config.toml
dataset = "coloured fractals of 300 iterated function systems on busy backdrops"
image_size = 64
crop_scale_min = 1
arch = "vit"
mlp_ratio = 3
bias = "none"
parallel_block = false
inner_norm = false
drop_path = 0.1
beta1 = 0.9
batch_size = 64
lr_schedule = "cosine"
final_lr_fraction = 0.1
warmup_steps = 900
Rows from block 12, named by matrix and row number. Rows with one number belong to one attention dimension. Each number is 128 + 24 x the weight over its row's rms, rounded and kept within 0 to 255. All counts start at 0. After the name is the row's rms in percent of the matrix's.
# q: attention query, key and value (stacked) (model.blocks.12.attn.qkv.weight, 768x256, the q third), inputs 0-127
# k: attention query, key and value (stacked) (model.blocks.12.attn.qkv.weight, 768x256, the k third), inputs 0-127
q.136 105 [146 123 140  84 120 103 129 131 136 113  99 107 108 136 125 156 155 151 110 116 142  85  91 130  89 179 191 120 139 139 142 136 137 108 132 129 155 106 135  93 173 151 144 168 130 164 124 152 111  99 176 133 152 161 102 134 146 177 142 117 113 125 113 139 105 183 100 172  96 115  87 141 139 140 143 158 162 133 132 139 121  88  87 148 118 124 105 112 135 126 145 153 105  90 123 132 134  94  57 146 119  97 124 149 104 114 132 122 122 138 155 171 156 177 146 156 178 152 170 110 152 125  93 111 123 124 131 114]
k.136 082 [129  96 193 155  93 130 117  85 126 104 112  87  70 107 111 153 123 115 129 136 161 128 115 112  91 150 181  87 112 126 102 160 138 132 147 167 130 112 158  86 153 195 115 159 128 177 180 126 134 108 136 159 137 114 130 115 164 137 140 141 155 115 109 111 130 150 127 143 112 144 160 116 150 162 107 162 139 132 121 145 154 141 126 127 158 159  87 139 113 147 136 120 142 125 138  88  96 148 120 120 121 107 104 129 113 114 112  69 132 132 101 148 132  80 120 139 132 130 145 114 143  99 129  91 103 131 110  81]
q.137 100 [127  97 112 139  90  91  99 132 125 103 122 107 134 127 151 187 105 126  85  76 123 126 103 109 103 161 180 112 113  93  93 121 128 123 109 157 138 110 141  74 186 117 148 137 120 120 148 130  87 125 154 127 154 146 113 145 121 122 143 108 128 148 121 137 114 147 102 170 144 142 102 137 129 111 149 128 133 157 120 129 147 122 102 113  95 125 145  82 134  90 148 154 124  96 140 117 155 132 111 142 129 124 112 180 150  80  79 129 151 101 173 160 147 171 126 145 140 183 167 127 194 131 119 121 148 122 150  89]
k.137 098 [117 163 170 134  80  95 120 147 130  90 115 111 123 129 112 145 121 124 114  75 154 132  98 103 106 160 137  88 148 143 118 147 141 109 116 143 127 164 159 127 164 177 106 137 146 180 177 117 116  91 158 166 140 159 110 162 157 128 152 145 149 168 151 119 105 127 101 156 147 123 124 110 177 124 109 135 134 144 120 115 154 129 110  96 146 155  84 111  55  93 129 160 162 126 142 107 128  95 118 145 105  94 140 120 130 111  88 112 114 120 147 167 140 141 125 141 124 124 102 158 124  71 159 109 134  95 126 111]
q.138 107 [139 138 110  93 125 125  83 126 101 100  94 160 106 117  74 135 135 149  99  75  98  96 111 105 121 103 128 114 120  94  98 122  78 137  88 135 100 110 134 128 133 148 113 119 108  77 120 123 170 177 143 143 131  96  98 118 156 107  97 130 119 119 125  85 155 137  79 149 124 121 133 156 119  94 123 136 134 103 141  62 154 164 129 131 120 121 166 133 139 117  69 122 161 130 161 133 104 149 171 173 136 160 169  98 146  86 118 114 169 150  75 175 110  68 121 134 106 129 147 130 134 149 145 111 123 112 152 133]
k.138 107 [123 161 111 117 134  78  71 148 114 160  74 148  99 116 116 136 155 125 129  85 158 105 116  83  61 107 141 111 122 118 135 111 104 122  73 101  79 141 125 149 128 164 149 126  89 118 138 139 121 111 131 121 142 144 128 135 162 129 120 121 114 107 125 136 125 145 120 176 155 127 129 198 152  96  93 130 116 116 153 103 147 153 141  67 142 144 115 133 111 124  74 138 106 109 129 133 117 123 120 157 161 135 147 137 130 127 125 129 137 129 122 192 105  93 125 169  96 150 101 106  93 108 124 110 111 113 170 145]
q.139 092 [122 164 101 115 107  94 121 105 115 135 135 157  88 113 113  80 158 158 145 123 103 105 118 139 125 119 109 127 150 151  98 142 122 130 155 124 140 118 135 132 128 140 140 162  99 132 120 162 175 108 111 113 152 125 178 108 165 124  93 149 104 127 139 128 145 152 186 140 126 104 168 116 138 145 121 154 135  89 152 119 147 132 163 147  98 133 105 180 115 149  84 149 138 147 123 110 110 111 131 131 111 135 132 135  94 169 172 116 119 122  92 136 147  78 149 106 119  92 109 110 144 111 147 156  91 129 128 119]
k.139 108 [115 139 100 122 143  89 100 132 144 103 117 117 119 100 115 155 123 110 146 118 100 119 129 109 134 115 145 139 148 126 102 149  86 151 122 136  94 113 117 114  99 141 163  99  70 129 123 105 134 146  72 132 118 104 174 106 150 156  79 143 112  83 117 102 170 167 171 167 150 136 131 126 161 114 112 155 117 100 163  97 137 119 173 140 140 185 115 155 119 147 128 144  97 152 138 130 137 113 149 139 141 154 124 152 113 154 167 123 138 114 101 134 129 113 135 145 143  99 132 126 143 133  98 138  95 132 154 143]
q.140 081 [131  89 120 136 144 139 179 154 143 132 112 115 141 147 125 140 122 121 112  92 111 120 164 139 116 143 115 131 120 136 129 106 134 112  78 123 103 130 105 143 153  94 114 102 189 143 157  87  74 142 141 141 133 138 116 119 140 123 116 138 117 145 104 162  85 103  83  98 150 151  99 118 116 135 160 134 106 151 119 146 135  94  98 123 130 127 127  70 153 133 137 172 101 130 138 142 151 128  80 144 118 102 114 135 176 142 102 134 157 104 147 125 131 175 151 115 110 102 120 152 176 154 107 113 126 139 128 124]
k.140 095 [121 133 166 126 121 161 196 124 113 135 106  99 129 113 138  84 155 151 135 140 142 133 137 176  99 133 131 101 116 122 131 152 178 108 122 148 146 125 152 134 142 110 129 142 175 170 194 129 102 120 147 153 143 158 116 158 109 135 162 131 125 160 136 166  78  98  98 108 143 119 148 119  99 164 156 139 124 152 112 186 106  98 122 134 129 102 112 113 166 101 125 141 109 122 127 114  92  93 101 119 104  77 117 111 148 134  86  83 139 136 125 138 156 135 154 118 117 117 168 112 157 104 114 130 133 133  88 126]
q.141 086 [149 101 124 144 160 150 155 109 151  81 151 139 141 151 110  96 106 123 121  92 125 148 136 188  89 119 103 127 108 131 122 124 115 104  85 124 128  92 114 135 145 121 116 114 143 117 164 103 138  79 126 104 122 120 138 136 151  62 104 117 110 118 105 165 102 103 136 116 146 120  94 108 141 123 139 168 127 129 117 149 122 118 144 123 143 167 130 110 171 136 111 126 117 164 143 113 118 108 122 167 114 122  86 131 197 157  94 106 154 157 135 105 128 125 170 130  89 103 118 147 149 158 135 124 120 127 147  97]
k.141 085 [109 112 134 102 135 161 157 111 134 114 118 115 141  94 129 116 137 173 145 129 128 100 170 152 127 115 133 125 128 150 136 116 162 110  95 130 104 140 128 107  99 107  95 122 188 104 164 148 106 112 127 129 126 165 128 148 109  84 134 122 116 114 121 131 103 133 127 107 165 124 111 126 130 130 140 149 133 152 101 160 110  97 140 143 148 121 138  92 176 101 125 160 100 136 125 142 117 111  90 138 132 109 115 120 144 120  92 103 176 150  90  93 131 134 151 156  87 105 182 111 136 138 122  80 133 166 119 150]
q.142 073 [151 129 121 117 118  97 113  99 122 146 113 134  79 120 126 131 145 131 153 136 122 109 126  98 120 168 127 133 155 129 129 154  95 142 162 147 118 133 138  96 151 187 134 168 109 146 109 161 152 133 120 146 164 121 146 107 133 129  99 160 142 147 120  83 168 169 183 169 134  87 139 121 142 111  84 156 145 109 136 122 122 145 144 117 101 106 102 147  70 139  94 115 156 133 124 104 106 132 149 103 117 145 132 117 106 127 158  92 123 133 117 167 133 116 139 137 124 121 137 105 134 133 109  77 103 132 103 116]
k.142 116 [136 134  83 120 113  67  82 143 151 153  83 134  94  96 110 149 113 107 124 131 132 140 143  65 121 148 131 134 140 122 138 149 108 161 117 139 107 152 137 138 129 150 119 119  77 140 106 125 139 146 117 154 123 125 163 123 159 161 111 127 160 126 148 117 172 173 146 159 146 143 132 143 131  94 103 153 105 107 146 109 136 124 138 106 156 174 123 156  76 146 135 141 105 140 127 127 145 129 122 134 153 146 133 122  89 123 134 120 101  96 108 171 107 127 116 126 144 134  77 153 103 120 120 121  95 150 141 124]
q.143 077 [123 151 100 138 120 129 106 125 124 144 143 147 122 111 147 100 152 144 143 149 146 120 115 138 171 143  81 138 167 162 102 167 146 164 139 132 111 137 125 135 126 139 128 179 124 150 153 143 167 116 119 123 157 138 212 109 125 122 112 127 124 105 150 128 121 117 218 146 174 102 151 109 108 169 121 133 132 128 124 108 116 164 169 125  90  97 122 169 102 150 124 143 117 139 113  72 116 118 103 110 113  86 111 151  84 140 150 135 111 101 133 113 159 122 148 131 105 125  89 117 125 122 132 164 103 119 150 119]
k.143 085 [138 105 117 170 149 129 104 118 168 105 127 129 137 123 123 137 155 103 130 139  79 148 139 126 178 123 115 165 128 117  85 125 127 137 160 115 159 125 147 131 124 127 150 109  81 129  97 123 188 161  88 111 102  99 165  99 124 158 110 106 157 144 135 119 155 114 163 154 121 144 118  66 131 143 134 141 153 114 158 117 129 124 181 156 126 130 143 151 158 151 163 127 123 156 108 127 143 132 163 142 140 132 111 161 125 173 159 141 142 119 120 107 148 122 115 110 151 116 124 130 142 134 163 176 145 152 135 138]
q.144 096 [149 123 118 141 150 143 130 129  95  93  69  74 147 124 121 115 156 137 180 123 145 156 154 138 106 136 158 108 147 108 139 178 150 116 117 150 133 147 141 135 145 126 152 141  90 109 155 143 160  81 141 158  95 118 139 157 134 144  94 144 119 130 138 125 164 122 122 166 124 145 122 124 156 111 128 141 120 117 135 172 119 131 132 139 147 135 172  97 176 130 126  65 125 128 116 104 108 107 151 116 138 175 144  98 117 148 121 124 148 105 124 105 178  81 141 156 140 169 130 140 137 159  95 132  91 132 149 146]
k.144 090 [132 103 119 117 119 122 137 121 115 150  98 110 150 114 133 188 115 105 129 157 142 109 115  90 124 148 207  98 131 110 130 119 127 140 106 158 106 116 141 107 102 138 101 113 117  76 129 129 157 146 123 111 112  89 144 107 101 134 121 101 106 121 138 130 141 135 157 124 153 167  97 149 186 132  96 122  83 152 118  97 152  99 117 132 160 113 176 107 152 125 200 120 113 116 115 122 162 166 157 120 190 129 176 114 113 131 144 142 155 125  95 159 118  97 118 154 159 154 140 132 133 157 121  91 154 137 148 173]
q.145 117 [107 131  87 150 132 119 116 125 108 111 117 144 106 116 139 136  93  99 139 103 108 142 146 118 123  90 135 119  98  82 140 146  73 164 111 169 121 141 104 151 113 147 124  90 105  80  99  98 139 145  97 142 110  56 121 145 153 107 117 131 133 115 135  90 159 127 100 130 128 174 137 117 118  85 119 130 109 126 169 113 141 150 145 134 132 158 172 119 140 136 103 129 177 135 179 148 121 161 186 150 150 183 140  83 168  78 104 101 146 148  98 118  76 100 109 123 105 144 120 148 112 146 139 103 151 129 131 135]
k.145 090 [123 129 105 108 106  66  82 161  86 158  71 137 135 127 154 157 116 124 109 110 138 126 124  84 116 123 134  87 117 141 134  99  87 106  73 119  70 133 105 108 108 124 112 115 124  90 117 143  95 123 148 147 136 145 102 137 128 143 136 105 113 125  98 149 146 142 139 147 167 145  91 197 146  97 115 102  85 137 111 104 153  94 136  87 128 151 132 101 100 103  83 131 119 101 139 179 162 117 104 168 193 124 137 120 147  98 129 128 152 125 126 158 107 150 114 158 103 178 105 143 101 137 102  97 135 126 142 136]
q.146 114 [128 139 177 131 136 135 165 125 141 193 155 154 125 148 136 145 120 132 111 184 156 119 122  87 130 168 112 108 143 152 146 105 117 122 152 115 124 147 129 114 140 156 138 126 153 192  96 122  76 133 146 117 128 166  89 104 130 165 158 117 144 120 124 149 124 146 106  91 106 121 145 135 138 154 109 112 149 148 139 118  93 121  95 119 135 140  90 149  68 121 132 148 114 112  97 138 107 124  78  82 110 108 138 126 116 124 111 126  80 142 172 151 101 153  94 132 168 111 114  97  90 121 121 116 151 124  95 109]
k.146 101 [116 157 173 186 152 130 133 104 138 140 163 157  89 124 110 120 116 133 158 146 143 148 133 121 146 139 112 124 119 133 111 144 119 112 143 132 137 153 133 161 139 151 108 124 104 185 116 104 110 145 148 106 118 134 128 137 126 127 161 153 176 143 131 113 121 123 113 103 110 125 176  87 107 162 145 145 137 130 152 150 110 161 120 129 114 133  94 176 102 163 142 105 156 155 117 115 101 169 123  69  99 133 131  88 122 130 128  96  56 155 136 114 127 130 110  90 136 110 103 137  92 108 134 139 135 114  90  84]
q.147 114 [101  86 148 189 157 188 157 146 167 143 179 114 129 153 134 156 120  76 122 123 131 113 142 113 145 147 137 170 132 129 154 120 125 169 107 119 118 126 104  84 138 131 133 107 128 123 140 113  82 107 108 127 110 143 138 115 109  89 132  97 137 157  95 136  94  74 133 116 161  88 131 156 163 145 108 116 109 152 114 163 117 128 141  87 108 106  99  88 114 124 137 159  84 122 124 124 147 104  91  95  95 125  93 121 172 118 124 127 142  91 158 114 100 114 143 135 125 159 143 157 168 125  86  99 131 123 151 113]
k.147 097 [139 131 144 151 132 196 158 114 118 123 167 118 129 141 122  86 106 138 140 147 139 139 140 138 166 126 112 160 124 144 154 163 200 100 123 118 157 146 154 129 126  85  97 115 163 136 166 129 128 126 146 127 115 132 125 166 138  96 136 126 164 200 159 131  98 100 118 120 119 115 132  71  96 100 110 129 130 105  97 184  88 160 111 118  83  89 141 130 136 134 140 111 130 151  87 123 138 128 113  79 109 140  96  74 139 157  93 135 138 131 118  43 140 143 126  89 119 131 169 158 138  78 131 129 116 162 132 107]
q.148 107 [134 109  99 134 133 126 105 122 107  73 121 121 113 120 131 111 121 109 123  83 100 167 157 150 139  86  94 144 133 130  96 154 132 137 107 115 129 127 112 130 106 126 126 124 105  74 137 110 179 125  84 135 106  91 189 129 131  73  98 141 119 124 137 104 139 122 177 151 161 143 113 100 121 102 128 133 107  96 137 148 144 152 178 116 107 111 159 109 153 148 112  92 154 145 157 106 134 143 166 141 139 145 131 130 128 144 140 148 185 104  93  63 150 106 152 127  87 120  99 155 135 135 150 156 118 141 163 131]
k.148 103 [127 104  72  73 103 115 127 146 131 100  93 108 190 133 141 150 137 127 112 109 103 138 129 133 158 115 133 148 135 114 117 102 144 140 113 127 142 128 102  96  95  97 148 117 142  62 114 140 133 127  91 141 104 111 143 139 123 114  87  83 105 132 143 162 131 125 154 139 143 132  94 139 135 102 160 102 118 134 104 109 146  85 160 132 132 102 163  99 154 107 124 148  91 108 115 148 143 114 154 187 177  97 139 150 125 139 118 169 197  95 125 115 150 141 149 149 124 143 137 141 142 174 120 136 125 147 141 166]
q.149 104 [158 115 117 125 127 125  92 138  95 103  94  78 145  94 139 125 118 135 132 102 143 127 135 155 122 110 158 115 113 120 111 195 137 136 139 163 134 124 142 156 128 124 165 124 104  94 145 118 150 111 128 139 118  94 127 133 155 121 135 125  91 152 137 107 166 123 117 154 147 152 131 141 133  91 159 120  83 132 145 140 141 145 137 134 149 152 179 103 188 111 105  93 159 108 136 139 113 135 172 147 161 184 126 114 143 105 106 101 143 135 105 125 141 103 101 138 126 183 143 149 164 143 136 156  88 137 158 124]
k.149 095 [139 148 144  96 129  82 123 148 106 132 100  90 142 138 142 166 104 144 107 114 137 122  90  86  76 129 166  81 149 121 151 107 128 121  93 131  86 155 154 122 107 120 141 111 130  89 114 117  91 118 126 135 155 135 104 128 150 149 147 100 104 112 122 133 149 144 131 138 157 162  72 177 182  68 117 109 108 129  90  80 142 117 116 135 151 137 161  86 124  95 124 114  92 108 131 157 152  94  96 167 131 103 146 152 117 109 139 148 152 120 128 181 132 106 134 150 115 170 106 151 131 147 130 123 121 122 184 134]
q.150 106 [104 137 137 165 166 139 134 104 126 192 144 103  97 115 133 126 104 133 162 199 186 152 134 100 167 122 137 127 124 120 175 140 112 149 144 122 110 151 127 134 100 142 130  91  97 142 115 135 141 143 108 138 123 106 143 116 123 184 140 148 153 107 125  74 155 124 126  89 123 141 145 147 143 121  83 131  98 122 132 137  94 136 149 117 178 146 111 174 122 165 123 119 123 140 118 148 110 143 159  73 163 180 136  76 109 127 134 106  98 149 101 101  80  99 102  98 164 132 126 123 102 134  95  98 155 129 101 141]
k.150 107 [135 112 102 137 176 140 115 112  95 198 137 142 113 115 144 130  78 104 141 170 134 169 157  92 145 120  96 132 133 144 171 108  75 147 128 113  99 133 107 130 106 124 110 103 119  91  78 141 104 168 139 115 131 104 124 103 143 130 141 148 123 135  98 132 163 138 147  90 133 140 116 146  97 126 131 133  77 128 127 106 107 157 116  96 127 144 150 126  95 146 120 111 130 123 103 163 146 160 120 112 162 150 124  92 143 144 162 157 107 138 115 114  79 117  83  93 118 163 124 137 100 130 108  89 157 131 116 126]
q.151 073 [173  98  99 149 125 153 132 159 127  78 136 100 120 137 121 110 120 129 115  81 127 156 156 148 125 119 142 118 118 140  96 105 165 120  70 118 130  97 154 138 126  85  95 133 137 131 165  84 127 137 133 143 110 145  80 170 146 109 107 112 109 128 142 132 136 125  94 160 131 145 105 107 118 120 178 147 143 149 108 131 129  98  98 157 121 141 162  52 164 123 151 116  91 148 127 116 139 116 123 180 108 127 110 174 155 129 118 108 173 117 101 123 165 153 137 131 102 130 134 131 153 153 108 102 126 117 140 115]
k.151 081 [114 110 165  89  97 153 132 130 116 140 118  87 112  95 150 106 137 139 149 136 144 120 139 150  91 151 155  99 149 121 128 156 159 118 137 112 123 137 147 149 143 128 129 147 180 146 193 156 106 105 158 167 133 161 108 166 101 104 132 111  95 108 111 135  82 113  98 131 159 120 104 120 132 133 144 116 107 172 100 150 163 119 119 133 110 114 110  99 142 136 120 146 122  97 141 132 122  95  78 122 104 104 112 140 143 106  82 114 158 136 140 108 149 128 161 172 103 151 159  91 138 148 108 113 144 155 134 130]
q.152 100 [101 161 136  98 121 125 112 118 148 153 169 171 148 139 106  82 162 130 136 157 132 119 115 137 174 131  85 156 116 147  85  77 125 154 157  93  98 120 132 159 132 105 113 143 128 124 122 140 139 150  97  92 130 129 159 108 129  75 137 165 123 105 124 138 133  95 178 113 123  99 174  98 117 126 135  93 138  95 130  88 147 133 151 150 118 132 138 209 112 147 129 160 145 145 139 147 127 128 154 128 105  91 157 117 108 156 174 152 104 149 102 126 129 141 145 117  98  73 110 131  66 119 174 179 141 123 121 141]
k.152 098 [108 110 109 115 152 155 139 111 155 104 161 157 141 142 134 104 144 137 138 125  82 139 133 176 148 112 106 177 105 118 115 119 125 148 147  94 161 117  69 138 108 107 162 128 122 106 106 143 135 148  94 101 124 100 149 114 123 110  88 119  88 132 111 122 135 120 147 153 115 103 148 109 141 152 135 118 179 105 165 128 102 118 144 180  99 114 155 150 171 126 105 111 139 130 136 160 120 111 159 121  96 112 100 149 151 164 164 154 135 105 134  79 137 140 165 123 117  83 132  93 113 150 161 157 142 115 132 146]
q.153 100 [106 169 126 122 112 112 105 102 128 187 149 154 117 158 138 163 138 111 147 193 148 143 123 107 129 145  94 143 132 127 192 112 129 148 159 123 114 176 111 130 123 142 125  96 103 189 111 124  85 143 125 106 121 137 116  97  84 144 170 130 157 121 118 123 132 119 158 115 118 143 129 138 101 124  99 117 116 137 115 152  94 147 126  92 121 115  92 175  79 141 143 133 128 138 121 114 128 110 119 102 109 117 129  94 108 140 146 140  67 122 150 138 103 144 132 124 148 132 115 109  70 118 137 110 169 158  87 140]
k.153 095 [138 133 131 138 159 148 118 130 143 147 150 156 113 121  99 120  89  99 143 185 108 161 143 128 169 139  77 139 119 140 133 108 113 117 146 159 134 137 107 123 134 114  81 127 119 140  58 100 111 145 144  98  91  81 140 128 123 130 129 131 184 125 153 118 140 104 153 135 122 140 143  76  79 142 127 147 154 129 132 139 111 144 125 130 136 115 135 173  87 131 173 101 186 170 107  95 137 181 173 116 130 135 139 103 131 135 133 138  83 132 134 106 102 149 111  87 138 120  93 172 103 136 171 139 126 151 105 142]
q.154 113 [102 108 149  90 126 151 146 129 158 119 173 159 148 151 144 111 155 109 100 101 117 129 112 166 128 133 107 153 150 154  85  85 144 133 132  96 120 117 132 119 133  89 128 149 145 159 135 120 107 133 129 111 134 180 153 110 109  81 131 122 125 121 150 174  69  91 159 139 152 103 138  98 109 150 139 118 153 113 109 128 138 110 133 118  86  99 116 128 113 124 155 155 115 120 136 126 181 107  91 158  81  47  97 170 103 156 144 160 153 111 161 107 154 191 167 137  99 107  94 113 113 119 153 170 129 120 120 109]
k.154 111 [126  97 119 150 136 168 163 123 151  77 157 139 152 152 138  92 136 141 127 135 102 145 149 203 153 134 104 149 129 119  85 151 176 134 177 129 167  99 137 134 131  91 129 160 152 152 162 124 135 116 118 118 115 129 132 138 113 103 106 142 144 141 142 113 101  82 125 146 113 111 145  66 105 154 150 125 169 118 142 165 127  98 152 181 101  89 149 150 169 134 148 127 129 148 108 116 120 109 139 131  91  94  94 136 122 145 129 120 153 116 133  74 158 170 149 106 148  74 135 131 165 108 157 170 132 139 123 107]
q.155 078 [100 106 124 136  92 121 122 136 137 119 153 153 169 146 154 148 137 156  91 140 102 153 116 130 161 107 134 108 102  97  77 117 163  94 105 110 143 113 147 122 132 103 100 131 131  97 115 145 123 171 145 130 124 132 101 106  94 101 153 128 125 109 139 166 120  92  75 122 121 174 113 120 136 130 141  91 118 159 100 107 135 113  92 165 116 104 177 109 141  67 156 112 131 110 150 111 154 150 115 136 114 117 150 122 137  87 101 162 133 127 138 137 138 166 121 158 119 116 112 126 101 123 176 132 143 100 142 160]
k.155 145 [ 99 137 143 109 125 163 151 130 146 116 152 153 155 156 134 106 170 136  93 120 124 127  92 157 111 109 113 146 105 104 102 101 149 110 141  94 168 102 111 160 162 100 147 159 142 147 133 145 129 123 154  70 163 145  96 132  89 120 131 103 102 131 130 165  83  78  67 129 102 106 142 139 118 137 142 103 164 159 112 157 127 102 108 130  91  68 132 120 150 102 108 127 150  78 142 121  90 104 143 123  99 118 130 137 155 112 134 130 135 145 150 141 134 157 175 157 104 119 118  91 118 122 159 154 148  93 132 128]
q.156 074 [128 134 108 115 127 109 116 113 125 174 112 114  98 108 149 124 144 129 183 162 190 116 161 117 126 119  82  96 148 142 172 153 145 141 149 126 111 158 109 166 109 122 152 117 135 166 119 110 120 122 110 151  77 146 151 127 134 155 120 162 122 100 107 138 165 148 197 115 144 135 125 132 101 167 148 160 107 131 147 169 112 155 132 113 123 131  91 172 119 141 104 107 107 129 101 128  85 134 117  90 119 151  99 127 133 165 150 113 103 108 151  69 135 117 135 138  96 125 103 121 130 101 118 131 103 165  95 128]
k.156 084 [151 102 137 126 152 120 144 137 101 169 140 161 157 105 151 151 105 142 147 200 105 127 157 144 163 129 114 111 142 118 123 105 133 159 141 150 118  98 139 125 125  96 111  95 136 134  63 105 118 158 125 141  86  94 148 136  96 159 148 141 134 112 108 110 160 129 172  90 146 158 139 115  83 148 134 141 110 138 123 110 105 145 150 154 165 138 155 138 139 118 193 112 114 141 111 111 162 153 160 139 158 124 123 112 120 150 141 146 148 132 148  97 134 128 106 115 151 101 148 156 121 130 105 116 137 146 113 157]
q.157 102 [136 143 103  96 148 134 142 108 124 114 140 160 129 146  59  55 128 129 153 104  97 109 127 139 124 104 113 131 145 147 100 120 112 135  97 106 128 128 106 152 115 130 122 154 126  85 130 108 175 138 125 132 123 120 145 116 171  83 113 141  89 105 102 125 137 120 151 128 132  98 167 147 121 121 127 134 121 107 112 115 152 137 144 121 140 137 154 132 120 150  88 114 136 151 146 160  97 134 165 138 120 145 161  86 142 148 151 137 142 165  84 112 115  68 141  99  84  95 126 110 101 156 153 143 108 124 151 149]
k.157 095 [106 155 107 120 187  96 117 130 132 143 113 128 127 143 118 119 146 159 135 122 142  99 126 141 103  75 116 161 127 126 128 141  97 103 110 106  99 109 102 129 113 126 147 118  99  80 113 115 150 116 114 111 119 118 153 114 127 106  96 129  96 113  88 138 151 148 139 155 125 120 141 214 138 140 114 143 157  93 167 126 114  96 172 130 110 110 132 134 174 131  95 154 123 101 145 154  91 116 140 118 111 150 120 132 118 154 130 158 140 120 104 109 103 102 152 169  80 136 151 117 111 147 130 145 131 128 155 150]
q.158 105 [128 115 118  75  88 103 163 124 163 107 135 163 151 130 143 133 133 141 109  77 119 113 149 156  96 145 137 129 130 143  72  59 116 117  97 112 115  94 104 124 151  87 116 161 173 165 157 123  98 107 120 126 130 160 122 120 140  95 117 130  78 110 126 168  71 139 126 126 134 125 142 118 101 132 154 146 136 126 122 119 164 102 137 134  69 150  99 118 116 152 133 156 127 137 152 141 166 116  98 146  76  95 115 183 142 149 130 121 152 143 141 137 145 181 137 120 103  85 106 107 155 114 130 156 117 126 138 123]
k.158 094 [118 128 159 148 115 176 184 128 136  72 115 124 131 126 106  99 144 175 109 107  98 128 149 175  89 138 125 102 124 130 102 158 143 121 156 155 149 117 158 135 134 123 127 136 157 176 175 135 114 110 135 160 124 147 129 143 104 139 138 156 148 138 121 112 105 104 115 117 128 111 141  86 143 136 154 164 170 118  97 158 115 114 143 162 108 129 118 145 132 123  92 154 115 139 118 104  91 116 101 154  97  93  91 156 137 125  96  91 156 106 130 106 155 148 163 135 134  88 163 125 178 105 126 155 132 128 101 101]
q.159 096 [138  97 159 162 167 183 178 116 119 140 125  65 126 133 137 122 124  91 155 167 146 146 147 153 150 134 160 125 139 130 201 153 139 138 154 126 138 143 144 139 101 135 145 107 114 123 156 134 116  85 131 121 113 137 127 166 130 161 112 140 130 146 102 140 115 110 129  84 139 110 115 117 166 144 131 110 100 115 129 151 120 105 150 109 159 120 112  94 106 150 135  89 118 147 110 131 136 141 109 110 151 149 105 115 130 146 126 119 119 124 101  78 119 124 120 122 135 165 156 160 168 141  43  92 126 130 125 101]
k.159 089 [125  94 135  96 111 174 147 124 116 190 135  97 143 131 172 143 114 135 143 169 153 124 182 138 153 162 151 147 148 142 151 140 155 140 154 149 122 155 146 137 120 112 121 122 150 100 149 115 141 153 124 151 104 150 132 151 102 117 159  92 140 142 124 163 115 121 138  95 122 104 127  86  97 113 132 117  92 127  99 138 102 111 110 122 115 103 156 115 175 128 131 129  81 102  90 148 164 120  92  82 117 125 122  91 131 143 129 134 136 140  98  86 117 136 113 127 153 152 193 104 138 142  72  99 140 173 100 137]
q.160 095 [140 172 169 173 170 144 129 155 104 119 126 133 124 158 135 111 115 146 110 150 111 177 103  99 172 159 101 128 149 117 113 161 131 129 129 155 123 136 129 131 148 119 151 133 122 125 171 110 135 144 166 139 126 133 106 122 147 107 144 145 150 156 109  99 134 104 108 126 132 130 162  94 114  88 101 122 142 136  97 114 102 122 108 136  94 128 158 143  94 124 134 115 149 165 154 120 155 111 123  84  90 162  97 122 123 103 134 110  98 128 153  95 136 107 102  94 156 131 158 124 131  86 158 128 157 114 110 123]
k.160 093 [ 95 145 165 156 142 124 131 140 106 133 150 173 132 121 141 121 113 123 107 117 112 152 109 130 119 135 110 155  90 101 118 124 120 119 142 138 153 148 106 140 156 121 112 128 119 116 114  96 109 171 144 129 145 110 104 127 142  92 136 124 142 143 104 115 115  69  77 109 117 152 145 121  93 132 128 123 137 150 149 127  95 161  90 119  84 113 120 120 109 107 109 132 200 150 176 120 148 140 134 102  82 168 138 129 148  70 126 144 106 156 173 114  94 112 113 121 110 119  89 127 138 126 154  98 141 111 125 104]
q.161 123 [145  98 122 124 145 115 113 108 156 108 129 143 113 137 102 158 145 123 159 124  99 141 134  95 149 137 147 141 122 102 148  99 109 154 154 120 133  87 133 140  90 152 122  84  76  91 116 138 176 145 129 121 116 102 111 106 143 142 111 108 130 106 147 102 121 151 137 110 113 157  84 139 173 128  90  84 147 113 140  94 165 147 145 141 184 120 144 135 122 125 169  85 124 133 122 113 141 166 172 175 191 150 182 117  98 125 166 156 174 142  97 152 119 139 134 143 141 134 122 116 134 180 122 126 132 128 143 144]
k.161 103 [174  86 101 120 123 112  90 140 144 118 105 112 125 153 140 141 122 121 137 139 124 130 151  92 142 132  94 124 130 121 150 109  96 168 138 134 122 118 154 135  70 144 150 111 104 133 138 130 163 105 118 114 104 117 125 114 102 173 117  90 118 110 134 105 128 168 134 127 122 134  85 153 158 114 126 107 135 127 128 100 143 146 135 125 185 126 143 106 156 157 166 113 123 119 121 121 133 159 144 147 194  98 150 134 107 140 133 152 151 133 121 134 134 151 159 152 167 175 110 129 153 173 120 139 125 163 151 138]
q.162 098 [128  94  90  89  90  91 121 137 119 169 113 126 130  90 151 157 170 144 175 122 136  94 165 150 119  95 168 133  96  94 119 113 112 118 135 138 103 121  84 148 120 113 143 125 114 109 118 121 139 111 100 113  88  90 141  97 114  90 142 139 100 101  99 111 139 132 137 160 122 119 129 144 124 132 137 140  83 142 145 156 152 151 137 138 130 122 145 138 141 144 148 157 144 122 139 157 127 152 169 134 122 132 134 183 137 121 153 147 124 122 141 118 125 162 144 150 129 148  94 146 138 141 138 162 102 168 144 116]
k.162 090 [145 112 105 127  68 132  89 135 139 153  87  47 145  92 154 167 115 127 154 148 150 100 148 130 156 142 151 126 140 125 164 172 145 154 125 137 121 137 136 109  83 139 149 153 147 142 133 146 137  93 125 141 105 130 161 133 119 137 162 127 146 123 108 132 148 164 175 128 167  97 109 163 160 106 124 129  78 130 116 123 142 105 159 139 132 173 139 121 124 129 178 110 108 100  86 132 141 125 118 137 151  80  96 143 114 129 149 115 153  81  94  88 159 116 117 135 161 138 123 129 157 120  96 146 105 176 126 130]